Weights of a small contrastive image-text model.
Model: 9.66M parameters, encoder arch fnet, encoder norm layernorm, encoder activation reglu, encoder width 256, text encoder layers 7, text encoder norm rmsnorm.
Training: 13600 steps, batches of 256.
Data: trained on drawn small creatures on textured ground, 50862 training examples.
Rows from block 4 of the image encoder, named by matrix and row number. Rows with one number belong to one neuron. Each number is 128 + 24 x the weight over its row's rms, rounded and kept within 0 to 255. All counts start at 0. After the name is the row's rms in percent of the matrix's.
# gate: MLP gate (encoder.blocks.4.mlp.gate.weight, 1024x256), inputs 128-255
# fc1: MLP up (encoder.blocks.4.mlp.fc1.weight, 1024x256), inputs 128-255
# fc2: MLP down (encoder.blocks.4.mlp.fc2.weight, 256x1024, transposed), outputs 128-255
gate.558 085 [137 149 147  85  75 122 149 137 136 157 107 108 116 136 152 102 123 149 128 109 124  76 144  97  92 126 156 168 135 130 133 141 119 118 136  76 152  97 151 162 128 106 159  90 106 130 138 129 143 124 128 101  90 174  95 118 146 176 110 114 172 126 101 145  98 122 122 121 154 125 138 158 168 111 167 126 129 109 155 105 123 138 144  83 143  96 121 122 141 128 102 130 124 120 122  96 132  78 143 116 145 130 147 113 134 147 116 128 164  76  82 134 147 148 133 124 123 109 161 125 136 154  94 217 118 142 109  80]
fc1.558 080 [160  95 120 153 100 163 125  87 122 120 150 109 167 146  94 111 110 107 180 146 117 146 150 139 153 138  86 175 132 107 134 181 153 111 159 131 136 107 134 116 123 108 162 158 182 131 136 132 157 115 145 148  98 153 110 172 160 148 119 130 160 141 136 124 110 121 150 145 128 148 150 151  90 108  84 115 103 118 115 123 123 117 144 150  97 108 124 128 103 129 168 127 129 146 138 105  96 162 124 106 118 129 140 118 123 133 131  96 108  82 149  99 125 108 107 155 164 119 136 113 128  98 131 180 124 156 112 134]
fc2.558 085 [127 128 127 137 102 119 132 157 124 130 132 154 147 136  68 197 129 120 107 142 104 138  92 125 137 128  97 128 110  81 136 119 152 171 146 119 146 109 112 142 148 143 134 119 116 183 120 132 144 120  92 121 128 132 131  72 102 132 150 162  99 147 138 176 178 135 134 149 139 112 133  95 102 146  96 140 130 143 159  98  53 111 139 159 113 146 165 104 124 181 100 109 128 120 114 101 108 160 147 132 143 143 168 129 114  83 176 149  93 137 129  91 113  94 121 102  97  72 108 140 116 100 131 108 120  90 117  96]
gate.559 092 [120 143 128 118 109 103 102 151 114 134  83  84  94 131 128  95 145 143 120  98 155 109 142 154 124 141 120 127 113 129 123 165 100  78 114  96 119  97  97 140 124 134 139 132 102 140 159 135 110  87 111 166 111 120 123 117 161 140 113 127 132 129 162 143 162 164 144 165 138 107 128 144 139 153 130  81 116 163 166 116 134 145 134 141 149 100 141 106 132 147 134  97 116 126 124 151 129 113 143 144 119  91 131 148 110 141 137 134 115 143 140 122 131 116 119 135 153 169 100 134 180 137 133 125 119 134 142  94]
fc1.559 090 [137 123 129 129 130 121 114 110 134 157 112 108 172 180 185 121  99 150  81 151 149 119 107 113 117 122 126 131 139  97 153 136 146 129 160 125 190 144 128 167 141 138 147 124 121 106 115 153 173 115 105 124 121 109 145  91 137 135 127 146  98 106 147 115  86 102 116 135 155 118 110 149 135 127 112 116 156 145 143 101  94 153 117 163  97 112 140  87 153 133 143  79 120 132 167 141 163 123 133 165 135 126  80 130 124 119 134 122 139 124 154 108  93  76  88 125  91 150 122 117 113 142 149 135 153 122 143 130]
fc2.559 087 [113 115 113 131 148 116 146 130 127 138  80 174  99 113 138 102 153 119 114 106 107  92 142  85 164 137 119 115 127 117 134 127 155 127 106 126  72 114 117 124 141 107 157 127 120 143 138 129 102 114 191 141 140 162 126 173 162 134 179 110 158 139 115 101  99 168 123 106 121 125 181 100 174 135 159 125 134 106 143 124 126 144 129 114 153 171 113 118 163 140 145 137 130 133 122 139  64 104  93 125 138 146 126 139 129 128 120  86 154 141  99 149 142 146 125 129 147 111 118  96 124 134 131 104 129  99 105 166]
gate.560 134 [165 114 110 127 122 134 147  98 101 150 149 137 155 130  85  83 113 154 106 107 154  85 126 149 144 166 142  94 163 153 164 115 112 127 111  84 103  98  98 129 140 198 177 137 137  94 173 105  96 131 163 164 129 129 113 130 140 120 150 114 142 132 106 136 167 168 119 127 121 121 131 150 140 143 171 109 122  84 107 167 141 112 146 161 165 115 131 128 159 145 146 126 115 110  76 167  78 116  88 150 125 161 153 150 128 154  88 107 106 113  84 107 128 154 130 121 121 101 139 137 127 127 133 126 110 105 122  93]
fc1.560 135 [ 88 130 139 118 129 126 124 133 145 142 157 116 170 130  99  99 113 113 131 117 166 125 160 154 129  79  89 142 138 118 118 131 155 152 137 134 135  81 118 130 132 128 128 132  94 123 136 103 134 144 121 136  85 115 154 103 123 108 141 134 117  92 104 112 136 108 120 130 138 124 106 128 152  79 142 177 100 149 158 130 155  65 141  88  99 126 143 104 147 119 194 131 148 109 122 124 124 159 121 116 147 119 121  87 167  95  88 147 165 168 135 145 139 147 141 146 154 127 120  98 109 138 136 157 131 149 164 119]
fc2.560 136 [138 122 127 149 126 137 125 102 145 116 144 157 129 123 127 129 138 119 112 153  93 109 113 100 128 131  97 130 135 173 102 137 155 183 163 145 166 100 143 162 127 115  86 121 165 143  92 105 130 134  98 104 184 134 148 122  94 138 109 160 146 133 152 122 105 152 120 134 142 113  93 136 103 147 110 101 156 138 111 137 135  99 165 117 131 113 144 143 132 143 109 124 140 113  98 105 198 128 151 133 121 133  92 104 144  94 139 125 159 132 128  94 165 150 150 114  60 103 148 111 128  79 164 102 122 108 106 149]
gate.561 105 [129 117 116 151 108 144 137 133 148 123 117  87  69 136  92 114 134 150 129 130 147  91 130 122 135 126 120 148  99 133 110 152 145 133 112  52 122 115 112 108  96 131 176 132 191 136 164  67 124 135 105 124 120 150 114 127 102 135  75 130 114 154 131 117 148 150 167 134 144 131 164 114 148 130 128 115 151 133 113 165 162 104 138 115 119 107 136  92  98 150 159 149 107 107 108 127 124  79 141 127 127 125 125 151 100 137 144 106 112 117 176 138  84 119 121 148 149 154 120 119 138 143 131 128 138 182 146  87]
fc1.561 104 [137 148 117 116 134 119 129 152 116 104 129 123 144 132 162 106 142 139 160 156 134  91 127 134 134 173 152 118 108  84 155 125  98 132 122  99  89 109 118 133 149 106 138 121  69 111 149 150 135  84 126 162 162  75 131 120 139  91 145 114 137 117 129 163  93 120 144  80 103 112 117 136 117  92 143 144 101  87 128  99 144 158 129 156  91 147 123  98 140 102 116 139 115 163 161 147  96 176 147 171 108 118 167 105 110 162 143 130 120 123 121 134 134 145 140 130 101 142 134 141 131 140 131 139 127 119 212 141]
fc2.561 108 [ 99 146 104  93 107 128 107  94 165  95 130  97 130 113 142 126 157 128 187 121 140 134 181 138 148 122 134 152 117  81 129 131 122 120 105 134 159 146 139 164 151 128 117 101 121 130 149  92 131  93 119 106 131 143 151  99 180 107 125 151 143 110 110 133 136 137 134 123  83 144 130 138 135 128 113 123 143 142 141 126 162 128  90  91 161 104 145  94 123 119 154 125  94 132 105 134 165 149 103 186 137 114 112 109 132 126 138 148 163 123 123 136 135 120 129 166 175 112  98 105  87 104 114 115 139 134 118 112]
gate.562 099 [106 103 117 129 137 129 124 156  71 107 149 136 104 127 114  85 101 167 119 110 110 121 123  47 125 119 115 119 120 131 115 154 137 101 134 122 124  99  90 157 163 146 126 118 147 138 140 104 133 129 133 161 155 102 136 117 174 163 137 117 120 162 156 136 104 108 103 111 143 110 123 160 126 101 160 126 156  86 144 121 129 139 155 146 125 144 110 114 135  92 160  97 126 122 150 119 114 134 144 106  86 101 132 193  71 177 130 114 137  94 168 126 120 124  83 132 110 120 128 150 121 102 112 117  52 125 137 124]
fc1.562 097 [137 132 146  93  78 171 115 136 142 176 131 149 140 126  96 132 135 114 140 148 137 132 121 138 104 140 112 138 141 112 190 143 116 118 109 118 154 140 133 108 136 148  98 137 104  89 145 161 121 131 140 129 128 226 110  79 131 128 132  74 128 155  73 102 147 145 122 179 111 106 131 111 176 119 125 152 128 108 141 150 142 136 131 112 148 126 136 155 100 114 145 156 125 112 108 136 144 124 103 131 157 164 130 170 122 119 102 125 114  89  81 146 158 165 147 122 138 101 142 110 154 146 114 169 160 112 136 120]
fc2.562 100 [117 118 130 159 165 126 100 179 106 144 151 107 155 131 126 114 136 112 149  91 157 129 161 156  92 123 103 121  85 142 122  80 122  93 144 130 156 144 126 171  62 141 149 162 107 106 151 167 129 114 104 109 141  80  84 135 105 153 138 142  82 115 165 154 147  86 100 140 131 101 124 138 121  93  83 177 112 112 145 110 138 111 114 103 137 122 102 126 128 144 105 160 139 140 126 175 131 127 153 106 138 147 115 116 109 107 145 160 140 113 151 139 118 113  79 136 160 153 152 145 139 175  98 149  95 142 111 106]
gate.563 093 [136 138 113 140 126 206  89 125 157 110 103 120 129  70 154 133 109 115 127  66 146 115 165 150 122 147 125  86 107 103 142 154 114 127 131 119 114 147 129 112 130 123 132  94  99 108 125  85 162 123 156 181 121 120 139  81  96 119 108 155 137 123  99 172 108 134 139 120 184 113 158  95 131 128 167 143 107 134 143  96 170 119 171 145 134 101 141 141  85 165 172 166 110 111 129 124 127 144 114  78 119 162 142 118 143 143 110 113 143 144 123 131 120 132 130 140 105 131  97 149 148 128 117 127 153 142 112 106]
fc1.563 092 [139 105 157 131 112 105 113 115 121 117 114  98 122 118 135 207 123  91 119 119 174 118 151 158 126 133 114 126 110  52  96 128 106  97 116 121 105 132  64 137 145 122 130 105 132 122 106 110 148 121 119 125 116  88 107  82 187 124 112 119 107 126 113 137  89 124 123 109 164 168 135 128 124 152 140 130 101 172 155  99 156 130 137 155  86 117 147 136  86 127 124 174 103 148 115 148 119 122 117 135 147 172 107 123 153 127 189 144 114 134 160 136 115 102 130 159 124 115 154  68 131 138 145 125 126 159 135  96]
fc2.563 074 [ 94 107 152 126 152 132 125 150 117 100 172 157 111 133 130 140 140 146  80 129  72 124 110 134  78 116 156 141 132 169 123 125 149 146 108 181 112 129 116 117 146 148 109 158 103 127 153 134 107 123  79 164  93 120 132 113 126 109 185 139 142 124 149  94 127 108 131 139 129 128 124 101 129  85 121 144 140 153 152 124 137 169 131 126 140 157 105  93 191 154 117 153 163 125 134 131  90 190 124 137 129 122 132  91 161 110  80 143 144  99  81 126 122 189 184 109 112 117 129 137 115 120 162 147 124 135 153 150]
gate.564 111 [140  74  94 141 117 128 105  95 105 149 144 143 138  95 133 158 136  88  95 133 129 138 114 135 130 105  92 123 107 159 108 131 108 165 183 116 155 115 103  63 131 138 126 101 104 132 161 106 105 121 156 150 117 114 122 133 131 144 159 149 127  86  87  86 142 129 133 128 147 141 124 137 106 146 118 119 116  96  70 117 122  64 166 106 102 127 138 178 124 155 146 137 147 146  90 155 153 150 108 123 126 174 102 119 140 130 124 120 140 168 145 108 142 141 105 122 145 110 104  96 154 128 117  80 139 175  95 126]
fc1.564 111 [142 114  96 100 121 117 153  96 121 128 124 148 140 145 108 100 147 147 144 136 117 145 169 142 108 132 125 118 126 128 126 133 123 128  95 110 113 155 119 109 120 153  99 104 113 177 147 169 133  99 164 111 184 106 142 147 163 156 129 190 152 145 135 114 133 145 120 124 115 106 129  74 112 134 119 140 108 114 148  76 115 126 105  64 209 153 126 113 152 136 162 148 144 146 120 139 147 114 103 107 138 111 108 151 170 106 126 131 154 104 109 154 141 175 120 143 138 165  50 144 151 134 115 128 142 113  99 120]
fc2.564 107 [ 99 136 156 118 113 138 104 112 162 106 136 124 158 132 124 131 112 137 170 114  88 133 157 120 143 135 139 140 105  91 112 119  75 142 135 113 136 189  95 116 164 116 120 131 159 104 103 116 160  95 106 145  84 134 132 127 104 122 117 101 149  90 121 145 115  87  97 134 146 153 141 127 101 118 105 173 112 107 128 177 152 173 141 145 124 113 134 107 121  97  93 166  88 165 114 108 176 152 165 156 154 154 102 104 129 119 141 177 127 122 151 106 118 122 129 176 175 127 174 118  99  98 140 154 111 121 146 120]
gate.565 096 [147 100 114 110 139 150 146 138 121  81  86 110 132 102 128 126  89 134 135 104 108 109 170 142 137 129  97 107 123  84  88 144  94 103 156 116 105 101 127 121 129 119 122  89 126 149 143 110  98 104 107 139 111  98 120 128 180 150 153 148 151 148 120  98 133 145 102  93 123 136 138 108 140 162 157 131 112 135 158 136 155  95 166 138 132 104 167 132  98 128 145 138 104 176 114 115 124 163 119 111 137 159  99 127 165 154 113 125 117 143 118 145 112 140 115 125 132 134 139 122 127 106 141 158 132 169 148 141]
fc1.565 095 [119 120 144 121 143 121 102 109  97 103 125 108 141 141 139 100 140  91 140 128 128 129 159  83 120 169  96 158 137 123 155 131 162  96 148 147 137 170  99 128 145  97 139 120 114 131 105 150 116 158 127 118 105 135 106 127 146 170 118 138 137  81 110  71 115 114 129  98 126 164 150 116 205 151 128 103 117  67 150 133 138 133 117 143  74 126  97 134 120 128 158 108 159 149 143 133  88 119 134 159 150 104 138 169 149 119 119 140 146 107  84  99 120 127 142 183 166  95 123 146 161 132 122 167 156 144 126 147]
fc2.565 096 [112 121 148 105 135 132 168 140 107 124 103 146 145 131 111 169 141  96 136 142 122 140 137 158 138  60 136 184 116 114 121 140 122 125 149 124 163  76 126 122 127 118 121 116 106 136 163 108  93 170  93  87 122 101 120  95 130 129 123 110 137 125 102 132 135 171 118 118 124 138 109 119 104 119  80 109 132 111 133 120 137 103 150 132 112 112 217 107 113 188 139 154 133 152 109  99 149 131 125 160 149 110 144 112 136 102 139 162 113 124 132 166 104 111 109  60 144 126 149 156 119 107 133 133 123  97 147 121]